config = dict(
    tokenizer='word',
    encoder_inner_norm=False,
    encoder_num_experts=4,
    text_encoder_slots_per_expert=2,
    adamw_weight_decay_other_params=0,
)
Rows from block 8 of the image encoder of a small contrastive image-text model, named by matrix and row number. Rows with one number belong to one neuron. Each number is 500 + 25 x the weight over its row's rms, rounded and kept within 0 to 999. All counts start at 0. Numbers have three digits each. After the name is the row's rms in percent of the matrix's.
After each neuron's rows are labels from the 100 images, of 14848, where the neuron reaches its largest size: "strongest on" is what is common among them. Only what is clearly more common there than usual is listed. The data: rosettes with rotational symmetry.
# gate: MLP gate (encoder.blocks.8.mlp.gate.weight, 1024x256), inputs 24-47
# fc1: MLP up (encoder.blocks.8.mlp.fc1.weight, 1024x256), inputs 24-47
# fc2: MLP down (encoder.blocks.8.mlp.fc2.weight, 256x1024, transposed), outputs 24-47

gate.160 112:482457505466496491515494484487513566477509518500511566513534569499512489
fc1.160 118:528546518489533469482499544518497511499523474522495445519532456502519485
fc2.160 108:479503451458482482534496515494498488461506520483511481459526455518497469
strongest on: off centre; eight-fold

gate.638 087:484489476512558469470468539486478530474491521540500482502484483490488510
fc1.638 091:499487507449439492525510480543496486500493507489500531505437565518537547
fc2.638 098:509495493489460504502491499466532543476540475515466494508491517479492490
strongest on: nine-fold; eight-fold

gate.176 086:530485499505457526478498473461474492499492493539500485504466520537502501
fc1.176 092:456526508483480491537480515509493508516505501523538493500505537501487497
fc2.176 099:496480447467498541451497468536491528502512477492484477526461476479525489
strongest on: mirrored; earthy

gate.521 099:492464454560498485493475542464532521497501526490490537536473517506539503
fc1.521 094:524535484531515473465522501496483516488505532536506481519510450503562497
fc2.521 098:498514490499494501522513461508492507474503503462541479486512512500475492
strongest on: four-fold

gate.620 091:482499534471522470494545524489527522536542480526488514532506491535505506
fc1.620 098:496503529499492508535498489530497483461467548494573487495503528514521504
fc2.620 098:485514450533490488504509477580553511507492471496535511473487501449546501
strongest on: nine-fold

gate.328 096:456488533483501501487509494470427468514510486477471511490517503535501506
fc1.328 095:517479529490491518521486569525482439489507493434463551528498491502486507
fc2.328 104:519512436491503537552506547524549498477532542507493470494474474473504486
strongest on: nine-fold; ten-fold

gate.129 126:506502469521500524489428505481499498463496511503500465491543458493486490
fc1.129 130:493515516517482498432517485513569520490471517512539521482547510462466481
fc2.129 095:488549493539488498503548488478509502483520512492548453515489518485527531
strongest on: off centre; ten-fold; nine-fold

gate.305 114:527462486494496521526520471548539509526452507487529474509513570529503491
fc1.305 103:474503517490535490535458453465478466508529507472503489524536523518450507
fc2.305 101:500550469528503520500532505461490530497468498477514523489499511540529528
strongest on: cool; five-fold; four-fold

gate.516 088:500554480466472480523470500482481578501507474434482510463544523498501493
fc1.516 090:550530540499504473458523519521458503511493481511502506521493510463472516
fc2.516 092:530471494472538489473482487484495474481449539501540500523495463490498572
strongest on: nine-fold

gate.433 102:461508509505493479507515460509509526498476474526515472533490587526520520
fc1.433 099:502493503533514507501508472482498496498479507442506513478571501505489517
fc2.433 091:487539483520459475529500489480487526502530495472476502513488502501496529
strongest on: mirrored; ten-fold

gate.627 099:519534487467484486472563522497468509541473525525505496485485548524502501
fc1.627 099:483529560496464443532478516504541481512532447501513514508534500518459500
fc2.627 101:539508533515476524465509485524470498479467510488509512538503514508500455
strongest on: off centre; three-fold

gate.639 117:513457554473510514497479465478542510488492549496461484480490492493486501
fc1.639 120:502478511499541535538477435491456526495496491458494506490528530506516498
fc2.639 115:523478474503490495480486518501507489521497523521548492518461513495483535
strongest on: seven-fold

gate.749 118:435492468508519500509515444496491461480549502524514495500494500445521498
fc1.749 109:521471509478513545498529448469493484452488502483458508505497515506498480
fc2.749 101:532476449495479494497491499463480479515461488491524501489505480502502488
strongest on: pinwheel

gate.323 102:549514475490503525523520503515489500508542480537510461501526513464489540
fc1.323 101:474512520510469486511472470479467528477495477511455516498435487539466498
fc2.323 102:548520493473477507499498493470513561530518473546485476504509529565512524
strongest on: pinwheel; three-fold; warm

gate.399 090:521530460515466492472518538550567498510544514497464496516501483500478498
fc1.399 095:518498485531502497514470556516488479548463469502522495466511489515497472
fc2.399 102:473519475468470477506474474478486490448521531489505473509499493479476472
strongest on: nine-fold; cool; eight-fold

gate.17 113:494464467514525505452499518514522514509555505561521491476455503536493537
fc1.17 108:498479501468501488526509490467507548516503459501489483518501506534528526
fc2.17 116:513490432528521507485535497506496502477498510462509512516479498490476461
strongest on: seven-fold

gate.292 088:495492525497413470535509519521516463506468455523502506504504503485496474
fc1.292 089:539534501494534547482462497450477549492503512485483450499477459478497541
fc2.292 091:499531455471508508523444456510488538521509479504480509541465471481515524
strongest on: ten-fold

gate.387 099:506473494474484516515501507473471521494534485514508500502481520502484520
fc1.387 096:506495564524533510499507453492468488523526504519503488526510539489512485
fc2.387 103:529501460468538476538500522456506493506456534541503478519521501524483504
strongest on: cool

gate.68 087:467547499501543460491460505529518498502446516505527533516499541531492490
fc1.68 084:501516534479484491486491502550506542517467504521544492511521504478483520
fc2.68 087:484478526496451470519507535532488435468491474540519484523487456542488537
strongest on: vivid

gate.570 090:500461512557523488492469506492482519530556484512464521509496485494535513
fc1.570 093:503524513474523533522522499472477529494481488507452452465528514495468509
fc2.570 100:467529490502484504476527548507511556422479514506514537491510485480470470
strongest on: vivid; three-fold

gate.610 093:536473498499544519497483502482511518476489497515496548506483470482504494
fc1.610 086:513516492512474492516457497491544505487433486530517557502534493523498504
fc2.610 101:516552518488500494520529475479442480510526482495479466523509532497588493
strongest on: pinwheel; ten-fold; nine-fold

gate.441 101:528509525515491525499509477503529505513573457493558538502539492465460532
fc1.441 094:503485513466523502478501491488513507503489500528505522504505530470492525
fc2.441 101:449467481483501527483513498436469484556493471515503480552531494506458450
strongest on: vivid; warm; six-fold

gate.240 097:515476501492520487475473508498495487476475485500514544435496510484534524
fc1.240 091:494497502509444504410469479476517466473471467481505509510500521509478510
fc2.240 093:562497511501523488468495459527520476496458511504470510522489461520525459
strongest on: off centre; ten-fold; nine-fold

gate.626 097:527460554487538474494479501501479514452472446488478510489518528504470472
fc1.626 098:486514492448498489483480494503523470512517543484490505465570482497512501
fc2.626 110:522463467519475544482507497522518530488522466502508451504545491502508477
strongest on: ten-fold

gate.494 097:492496528511518512489513541488513496526538533448470490479509543488528489
fc1.494 107:519511498486532506510473497524452522494490497535485499472460526502493544
fc2.494 108:483544514479474522526526503485523467498495492496485478519493503508504466
strongest on: seven-fold; six-fold

gate.463 097:492472520490461536490473499480507512478508502523545524499469551542521490
fc1.463 094:518466516468439545508489512510515508481471477526515509500517498506525473
fc2.463 098:498500444497446449500466526507522516510524505522525507483502499485509548
strongest on: pinwheel; dark; four-fold

gate.303 096:510509484512439498472526510464524505512492517505487466499503543498523502
fc1.303 097:484453505529462465488480490519496521511518477459466424533469469498502495
fc2.303 104:507515501512515485502481495505489502530515512477541491502499483451505546
strongest on: vivid; three-fold; four-fold

gate.483 087:503513502508503515504504488507460489463496478520496500442485477526489504
fc1.483 091:489496510522522503482478522492497469485527507499511500495482477491512471
fc2.483 096:484483496483525496517472447463548517441495495472481490507519493477485511
strongest on: vivid

gate.590 103:521499479490503492509482513477491456465499504478484485497492490452478497
fc1.590 096:490479498500506485483513501490531510475497509482479462500452515527510489
fc2.590 104:519457474481498523512518492509500465504491551510496529537518482500473458
strongest on: seven-fold

gate.504 096:451486511513500503499510500484440506493482512474506474537508519502508494
fc1.504 093:459506495494463501546446528514484475471522503493432490531488560495482544
fc2.504 105:519564479498466520489500460482540515512503473480514517483526500546507546
strongest on: four-fold; five-fold; vivid

gate.402 094:514493507494511494489469480456521515511475492445517514489532548527480504
fc1.402 100:513473487485469527503479501488493503485535460511523519532502493504506519
fc2.402 097:491501504509460519499500506510488518519512486534520514523488517506508507
strongest on: four-fold

gate.335 127:506483540507532481502456517493498457511497464529501489514479461479482503
fc1.335 131:474474497497458480500488516497462480500509491486482490493482469487531467
fc2.335 098:480503528505500525508519509515527492518525473504513464468521508478492539
strongest on: nine-fold

gate.366 094:481519468510484509477482502544483497529493498492497508493503526480477447
fc1.366 083:512499494492526494501492491479520476496489518502459513490501513505489510
fc2.366 093:473481475457454513489504521525469489462522545515493523552484423477485531
strongest on: five-fold

gate.658 101:505519531486520516472531476530506499528534558478503483525487499521528503
fc1.658 097:503528524512482450470514525524501486480492492552483478512541499534505516
fc2.658 102:464517515469500501507485542546531466483544509515545471506501493496510492
strongest on: four-fold; three-fold

gate.341 111:500537479506515496545491551482486509495502485478488497501414542556527522
fc1.341 113:453515507476509468459522530499489473509498487476490479516548468443467498
fc2.341 115:537522498531465533483464472483505509477472499467498550501444452476506487
strongest on: five-fold

gate.457 093:477482512522440485457502525499529456497555475553479504499496479504504530
fc1.457 095:480488481478533452492528524485501539479500520480493476499520460508489519
fc2.457 098:468516508494458524476524489483456520512487518493502499535497520517487496
strongest on: mirrored; ten-fold; pastel

gate.195 114:572525473475514512520488526499488505465524512513499471488546497531481502
fc1.195 118:486487534449532500528520467482511553472516473539507556497471564531507502
fc2.195 107:513505516494463469508493504459543492523526542490475519457513529433531443
strongest on: five-fold; six-fold

gate.468 100:506490512475485491506481536514499548493480486469499484484445475529476527
fc1.468 099:474465501490552485508479520492519475428500507536482475492489516491474548
fc2.468 097:534522452514491522492492469503446499502520509493468498511452494518463522
strongest on: off centre; ten-fold

gate.490 119:486472521498533463496497511501481513454505486505501469510530546495480495
fc1.490 116:467491538466476476485473509515515537519469497488494505530463484532503467
fc2.490 110:511501488463513461503482533467500487480488514456526495506525524519495488
strongest on: mirrored

gate.449 109:489470506502486521513501529487462511475458484511534471501468465473525457
fc1.449 104:527532471506516534484497487482451494506446503506530484467478473530494475
fc2.449 107:507530483475520503519485524529506502539506495477523516507557555434482506
strongest on: pinwheel

gate.112 106:514501488503514483511522518492540537520475507511489562530503543517533499
fc1.112 112:522495504459481501531514471529489452477502486501546496517506526490524491
fc2.112 113:507516453472477502507486503489499481509478550519485520508520445480507498
strongest on: seven-fold; six-fold

gate.697 085:509486479478522480498494474510507481502503458486499517536499524548494475
fc1.697 087:497537507497516506475474472501486517525528508473508508473521506518490497
fc2.697 095:491515513495459503471548498546460420520552520504516550505508480492522533
strongest on: three-fold

gate.55 090:512518507519525499520449506496489533458492493527480529512451509537486515
fc1.55 094:491478481473514543487495469527498493506485498543502457467521511480477507
fc2.55 097:469496493514478503435512490533513489507483526481514560487476539501554510
strongest on: four-fold

gate.607 087:508513521524489507526457537563530485515450519537509442470528508547543479
fc1.607 087:520510494493475476519510490492509509491501489523509492485480490512437480
fc2.607 085:524547521500501500486514508528521495475488531511513531565521491537466508
strongest on: four-fold

gate.480 109:524494509515492525505475490496480463529517522514534521496500483467545481
fc1.480 112:501456470471451472500508474508468521487470479532483480510490511484484473
fc2.480 103:509471520529504558540497504498529465490495472510509510490492517471519500
strongest on: seven-fold

gate.137 110:493510498496488502514481504526472541535479491554501477543490459469524485
fc1.137 102:521556494493541533523497537513509497415496497527486504544507523478513502
fc2.137 100:492492504523470514485526483460460539492505502457497518465474471518527485
strongest on: pinwheel; three-fold; four-fold

gate.156 115:482497469495490517494495485471550558477550479474534521501535483516491489
fc1.156 109:481537508507448509466512499515469462520479518528526491520497433458516523
fc2.156 106:521478510454500497445518490459506485497517534518462520543469529510469472
strongest on: ten-fold

gate.484 097:547488488514519520494504517511486526510499524515498491484507489558472470
fc1.484 096:476536460510512490490529502520512506482483485519533520491471463580506481
fc2.484 093:499497470515468473487465535521507493484491560495509474496476449474502481
strongest on: seven-fold